Rows from block 12 of the image encoder of a small contrastive image-text model, named by matrix and row number. Rows with one number belong to one channel. Each number is 128 + 24 x the weight over its row's rms, rounded and kept within 0 to 255. All counts start at 0. Numbers have three digits each.
After each channel's rows are labels from the 100 images, of 14848, where the channel reaches its highest value: "responds to" is what is common among them; "lies over" is the class under the peak. Only what is clearly more common there than usual is listed. The data: drawn branching plants. In brackets: how many of the 100, against the usual share in percent.
# convs0: first 3x3 conv (encoder.blocks.12.convs.0.weight, 96x96x3x3, each kernel summed), inputs 0-95
# convs1: second 3x3 conv (encoder.blocks.12.convs.1.weight, 96x96x3x3, transposed, each kernel summed), outputs 0-95

convs0.23:109153141093129110125140146175090156114130161118125142116143121162100120120103163120114171146161124139097064130117141105120116155145153136106119123150099094121114181110108111093164102116134134172191130153132115138134143147107155121125126124088129110108091123124142131097118172097170096114
convs1.23:161119099142072147106129126086166128145180129123114115137117130091103151100096142138121119149109099131106168130122124147117144110133113123184129149136150169140090109133132194154112105134097148123101147110143095133099120151187150112154143141160149135158090128113110175137137138156112122121
responds to: narrow (82 vs 16.7); autumn leaves (69 vs 16.6); night (46 vs 20.6)
lies over: wood (58 vs 4.4)

convs0.29:144122134132056145118154141090153128094111134140150094118078131103143149101124104104121151127120105133121128109106193138109135111157135128132122134143126095133140082078142107128111051138128109089148129102132122130123148143176150129145120116088142126069125128113132118137117135174094128134
convs1.29:155126134075099109084111158145095175094137110133150153132104140128091139168139125114108123122162158111151077112076152146132128107125112092113137129127129130124108116080124135152191107151123175103158146113100140139156145128113168118135165143134109115159114153136110092113155122140152145111
responds to: leaning left (100 vs 17.2); three-way forks (89 vs 57.1); autumn leaves (55 vs 16.6)
lies over: wood (44 vs 4.4)

convs0.8:118147128181164113115154134117153122155152104120136112103125128132156188122133136130127073128137109112126135114111073108141166141125214096163118144124113129133149113131142097111163147120113126158061112134119114120159132153126114102084129166146090137133118118133094149106159146135142135116
convs1.8:141132117097103123125110129153112125067144137133121129118111138120114110099133114134122134139142138146125136144129137126113124133130189149107156153150144115145143146148102137145111137091134097097000149143112105153124131122116155131196138111123134147136163161119113147130145131099092126138
responds to: drooping (100 vs 16.7); bare (50 vs 16.3)
lies over: wood (57 vs 4.4)

convs0.15:114166122116166152105103126115151140157102139116123159141138136157090118132150143154115111139088107146099106148131113088090081116138128153127115152116119087087129169136167105136142151089144097132145085147113137116152174099097114174164098149151147098094166135129108140096118136117122146157
convs1.15:161095109147096116123155128143115115120167141147133090080100150085143122146146102113145119140156131124130121108074132113166143138129147089166148121161135161123148106138101151080139073117103151152112163152159146095103139150139157123127103111096145112137137117160136138184110084129143116106
responds to: drooping (100 vs 16.7); bare (49 vs 16.3)
lies over: wood (43 vs 4.4)

convs0.56:134123133139140120175149149148100135153143115095121129117126182163111145105093131108128138108174131138120086123124133126104076124146134135145106081126088069096115166146152091120109090132135101146143116137126134121114133180062099124135141138098102134119156135145139151131124108100110135181
convs1.56:205118121107123125105112141128125101118154108125126109116145127170111110123141156148131138141132125116144131103125123197067175118076140142155158118161100152153106121053154081135113100117106127108132115107141136106125116133106159168117132125113085127138121134113147119113141167136113121110
responds to: spreading (100 vs 16.2)
lies over: wood (27 vs 4.4)

convs0.73:141058192115131123139132120139140136107086119153111142152100116079150116152143061123125098119100113115129153158098140157148123163119131111122140144104117121158123149132154140151124147150095141116109111113131114118091082098150150108098155128117129097127136098124120097125094107154127122059
convs1.73:151165134146149110068120164127099153130163141160148190125112169089121079139150109114116105150159148116167113150132140138187121112120128146140133139134147117124165131163123139110127132102140148164136146188151170142139136162124143130109123153108140127174168139141132114157147135107158131131
responds to: narrow (100 vs 16.7); bare (63 vs 16.3); night (55 vs 20.6)
lies over: wood (66 vs 4.4)

convs0.59:110129132148123129152105116127146169070155144137169080121139140081150144113126124140126156100155148129135106116156106127117122109133112120121142143146129127175138046123079126146158088153126139100161152109098136127084106144124112098109140158141147113114154105119075103155141142146096103142
convs1.59:126108135102139121121112087157118141134138118093109099153126126125116115128111166121157119103138123113148148069115151118125135125105117147117128138099085119102090072085108102127158164129156121120153131103118108118173174096128131135172138172117083116149107164091113105092097140121125175095
responds to: leaning left (100 vs 17.2); autumn leaves (42 vs 16.6)
lies over: wood (55 vs 4.4)

convs0.41:096149130148144126122151134148126093126148098111139143120123116194093152113105096140111148128106120157118088122135127116062081115127172142118075116117078122105103109140144108097127134122125111139173126129099134091099139133079109134158105100123085128107098153117119138114116106076142113118
convs1.41:177130132098118125077118160134113151120161155112143118140129147083113155120163134105127115117154122112126105136088121179172138130154104134178168148149148138149113132134111160153086114110153150154117141141159171152125115143114178137097162126107107134173158125121138119156174160153118132127
responds to: spreading (100 vs 16.2)
lies over: wood (55 vs 4.4)

convs0.57:142146153107112087107077131122106106127129132114111144123149143117156125113152162048144117099128127123133170094091134163177141095143125148115137119131094112150122136157141134139113136154132113150082141152101124127097071128144136077102096094176118135123127162108138117148145132116160154112
convs1.57:120106120163097082160158142127180158149131131111129186129092132137133131109115100122120128124126092117126116114094115118146132131125135138138147117129140121131086092139091119112096090084078166162141134095126112105151057108141127122101100136080137124126090107103134115128112132121180104109
responds to: narrow (100 vs 16.7); night (77 vs 20.6); autumn leaves (36 vs 16.6)
lies over: wood (35 vs 4.4)

convs0.79:104116136133143119110122133118138161140116136007128123122132162146120142116083110143111130104111128145128113143120133090131083124109129105124144127128133132100114138137091077091130102099115151129142180115153146118134132154192134145123126146163153128154138185112142122116124158134144139118
convs1.79:042158132138140119141123129118142136119041127028132141122108118139137106119165104129122101117090136126122124129140120125152128105062136138128155123143143136136107101126129123136136148140118138118146123122115103141132126132166153096139106121163140133149088113132126113095100103107161112133
responds to: autumn leaves (100 vs 16.6); narrow (39 vs 16.7); wide (37 vs 16.6)
lies over: foliage (98 vs 7.9)

convs0.77:107136131150140065141198127116116070137109147059126109159131154139113134124149137152125128102109113152119123106130115113106103159106150125115122141131078112093123148132129083138100150097134152102142147169126139172123141134144171122124160143090085141133128132132140115152128099081144148137
convs1.77:035126122121116136122106099150125156134131150173139120128130152111113128141144142116102143130100139142122109138144119174140126115067146162131145111143066128139139129149137092147150135117122127086135143118132146101133133169151052145118102103095059134136145122149141117132122147138143111135
responds to: autumn leaves (74 vs 16.6); narrow (50 vs 16.7); leaning right (46 vs 16.6)
lies over: foliage (46 vs 7.9); wood (25 vs 4.4)

convs0.82:111153127117104126119156111117101117119103122107136111100142164134133101131162116127131147111145127157116118136146140018116129123125130138101087144116070070105118103138129065130154111106122132107142137142134156114087139132162153143135101104115114112135120169125121098119128083090120146129
convs1.82:123119127133141128110131121112159126120137165124134120131118095140112115136140146118149123119127123119103133122144109004145144166165119134147189111147135153152074145119108055124152134126125142137123162119104120182126146124137127130116122133131120119101102152125127133130101073111130153107
responds to: autumn leaves (100 vs 16.6); leaning right (60 vs 16.6)
lies over: foliage (98 vs 7.9)

convs0.28:113174165110123102137139113145163100140138156122168147151159138164125116118156124154144127117111116168097139131148130139130091153113179116107123129136084105124124178126104088132126138103152169112168151140158109142130156126112092165143167133102093147112065175109140127135128104106150126115
convs1.28:128121093133112116138130126101148162130076107111096138138117140140147132130150112124105133091112128140102093101150136179122092120093155129141137137106081127159157120107130120132153139073119116134153158162098166122088143131160115120146091081118050168131104109136112136169118155144139115137
responds to: autumn leaves (63 vs 16.6); green leaves (37 vs 16.5); wide (37 vs 16.6)
lies over: wood (34 vs 4.4); foliage (25 vs 7.9)

convs0.85:108098135136122096131099138105113147112106121146143088129161140151133146138138143154127145097162105094096130089109073123120174100098170150115144164120133136141119173116100147159161134088118118104123124079112125120130120153120101104173114125123113192155152120102126161163098121155157124139
convs1.85:142148128096096076086118100123123120127149141126126098100083147094095140110104101067120134132096124091102097118081153145139114134133147103146139107156151111119086109140121135137129101114143140066168156079159144140106110143153146143139153115105135148110127156104111119128115151128075133122
responds to: drooping (75 vs 16.7); bare (49 vs 16.3)
lies over: wood (45 vs 4.4)

convs0.14:111129118093035141149126124134100134112113140142149123105159125129107118143143085174142132139176108124135114139115104139125151125106067141125163122165150096132153067133101152148132122126127117113151129107113154145112113166143147167146097116115126153127161135130086148145121121171125169108
convs1.14:112128135109135135120110130135125124125125116119125119120089125131098107112111101158111076117119077118146133092139100079129079126110094057106110150102127124104118092103127122092165130129127110095087136105117107124125150074094101112074099124106141131134124108122150124105132121082068135120
responds to: leaning left (100 vs 17.2); three-way forks (98 vs 57.1)
lies over: wood (40 vs 4.4)

convs0.50:131134117106161127098131117118169129097082123137109055096106145081097130118119133093145095111150140113128125145122117089083103110120094090132144134128154132175114113114106144086125119120145150137080117128125124116097136127155159104083113118090151125110134128157150100150141161089086108124
convs1.50:084115119106110131153100144111089143119125114077124096138111122122155124101136131123076119133085140126138142121129104119115136120121155142108133164130088093066126092155110052159131124104150100101142126094127111110127132143116139126151090128130084099134104146150119093096081090127149111136
responds to: drooping (87 vs 16.7)
lies over: ground (81 vs 17.3)

convs0.90:111101135127109116096134096140174147083102122150137120128129141107129166126119096159152162116161159140114149096093170127105134123125082148081144160134144138129173052097118130175139128142099142115113127124089125111084127133121093121169133132120124105127148101129114095135147124157090118110
convs1.90:119149126151149164144119150143077164097137146113136128119118094120120055134109149184106143125126139134160133124172148161149127091112111155107133128095085140154090109136132107118164157081089125126147094122103120154124184122114109134090144139120103143085115156150127119132154130116138111118
responds to: leaning left (100 vs 17.2); red berries (56 vs 16.8)
lies over: wood (66 vs 4.4)

convs0.64:083147153149117137088134119106112072142141135077139145129119092140100169154145119124084119111096117193140121146125102134144090142123157115131165160121132173114152166116148089127124136137146136115152128130128119145133105134045133137132151124099093148131136124129110159125105080116116116117
convs1.64:030146133139111134125107115123107064112127094146158112126133137114134131126122111114116133148132107139114103150111144197149122132095147150137142125120110098094112102127113168141151103119134147123108125128132161132144135080093140155146162148113117123113140135119142119173130193158125086128
responds to: leaning left (99 vs 17.2)
lies over: wood (66 vs 4.4)

convs0.49:154134136134132120092126133089082109146112126089144117119106103188110146108140129119125099140101118154119115169161113176152091130129158154142129138153130060114121127152133135079133098110135123148157152137142169159144139141102129143146090112137115138139069174103144116094132109087120122143
convs1.49:092136125124124149158107139134184138108130149071114141122132131111113120112148122147112130133111136139112126135093137158119116119189135109126164117127169120121103124089143089162119123143121135105137143119149141168126130107152158134104200106163186136151085111115124137197122168135153140122
responds to: narrow (79 vs 16.7); white flowers (55 vs 17.1); green leaves (43 vs 16.5)
lies over: foliage (60 vs 7.9)

convs0.69:133134127117082087161116130104092155102137166156131144152174109142105147109147116179103135132120138086081087148187130124111153116139114127099107149155100124128162083141122123133131130118128111141179143110127119112103126135095137156167119154164116143110140129096100160140149128141167134087
convs1.69:141130120129122132141126136130135148141101122114131127109111110138127092106118156133138114145157122179158142112087137145088079099143107119154147148111172154146116164103133150119186153136091150066108129129115149144163225084137114129107119125114152142093121108130123140122139127126095123152
responds to: leaning left (100 vs 17.2); autumn leaves (38 vs 16.6); red berries (37 vs 16.8)
lies over: wood (67 vs 4.4)

convs0.47:105117113123128118122147119117154111125115160072111129104132130175161083127114124105095129147117115153133129086126113166164155132134124106081102152139126132128120123143118141117132117090114164104139141127159126129116132142175141129122133104118117108135091233122118117129135101059124163143
convs1.47:085146145119105142154121096122142149158072108132120162138094151104098151127136137132144154110144111094105098142107123093091106138144129151134160113141134116131118117103103129105138150118159140180134153096101096133145104126118150090124097156141161132144045110098165080114116137100129122137
responds to: autumn leaves (100 vs 16.6); narrow (86 vs 16.7)
lies over: foliage (95 vs 7.9)

convs0.39:103184117132153154107118151142109111152100109107130108111144117168133145105091101139092146107104121137117124128098123124076078127133154163111131109104116123101123143100146111117101108124125124114171122123139157081107182131094066135135116133124125100076075140135118122111111111079134138110
convs1.39:162135110090076137102124114116141141107191173153101108110141145087124143163161143114135119150141128116119102123125130159180128096138112093154150176171155126140119127098109153138111136115115139128118135142156142160116128136132161123080149132126165169132183131108128128151138160118119137178
responds to: leaning left (99 vs 17.2)
lies over: wood (38 vs 4.4)

convs0.25:127133132140144090114109106115053123143155128133117112146125122140089136127136129135110108163149115068157163132128107147149163116128152128123107106130090171098122138122157100137145122119117122127166144107112148149142125098076158111104129119170164151170080163114114130155121095155072135127
convs1.25:124123120139101112142145108129147112165095112157121112106170135141122137117144111136137178116147139143114140121085110118117119132156113167128156118153195129138116134094133130110086143124145148089132147111154111134112114148145091135174173117120172101058142094141135151128130182080135120160
responds to: spreading (96 vs 16.2); night (50 vs 20.6)
lies over: wood (48 vs 4.4)

convs0.35:130115101144140122149159098146127151141083113143110127150083125148125135170118174112146100139148097137102157102132125128144161167124149166068150096127129125143195100130122150164080137097113107129091114122092112149168087130143129107139137156122114143139136123090096137136131160115165119119
convs1.35:124125114176139108094113126106131146211174149120127158150154143106121150096117106097096063128111103145140131155132112141166122153122181165181133144145121136119113126148112134133108125081126153132184141106155123102105130149145127129092137082141130127128121119095131139148119113141119116116
responds to: drooping (100 vs 16.7); bare (47 vs 16.3); red berries (38 vs 16.8)
lies over: wood (78 vs 4.4)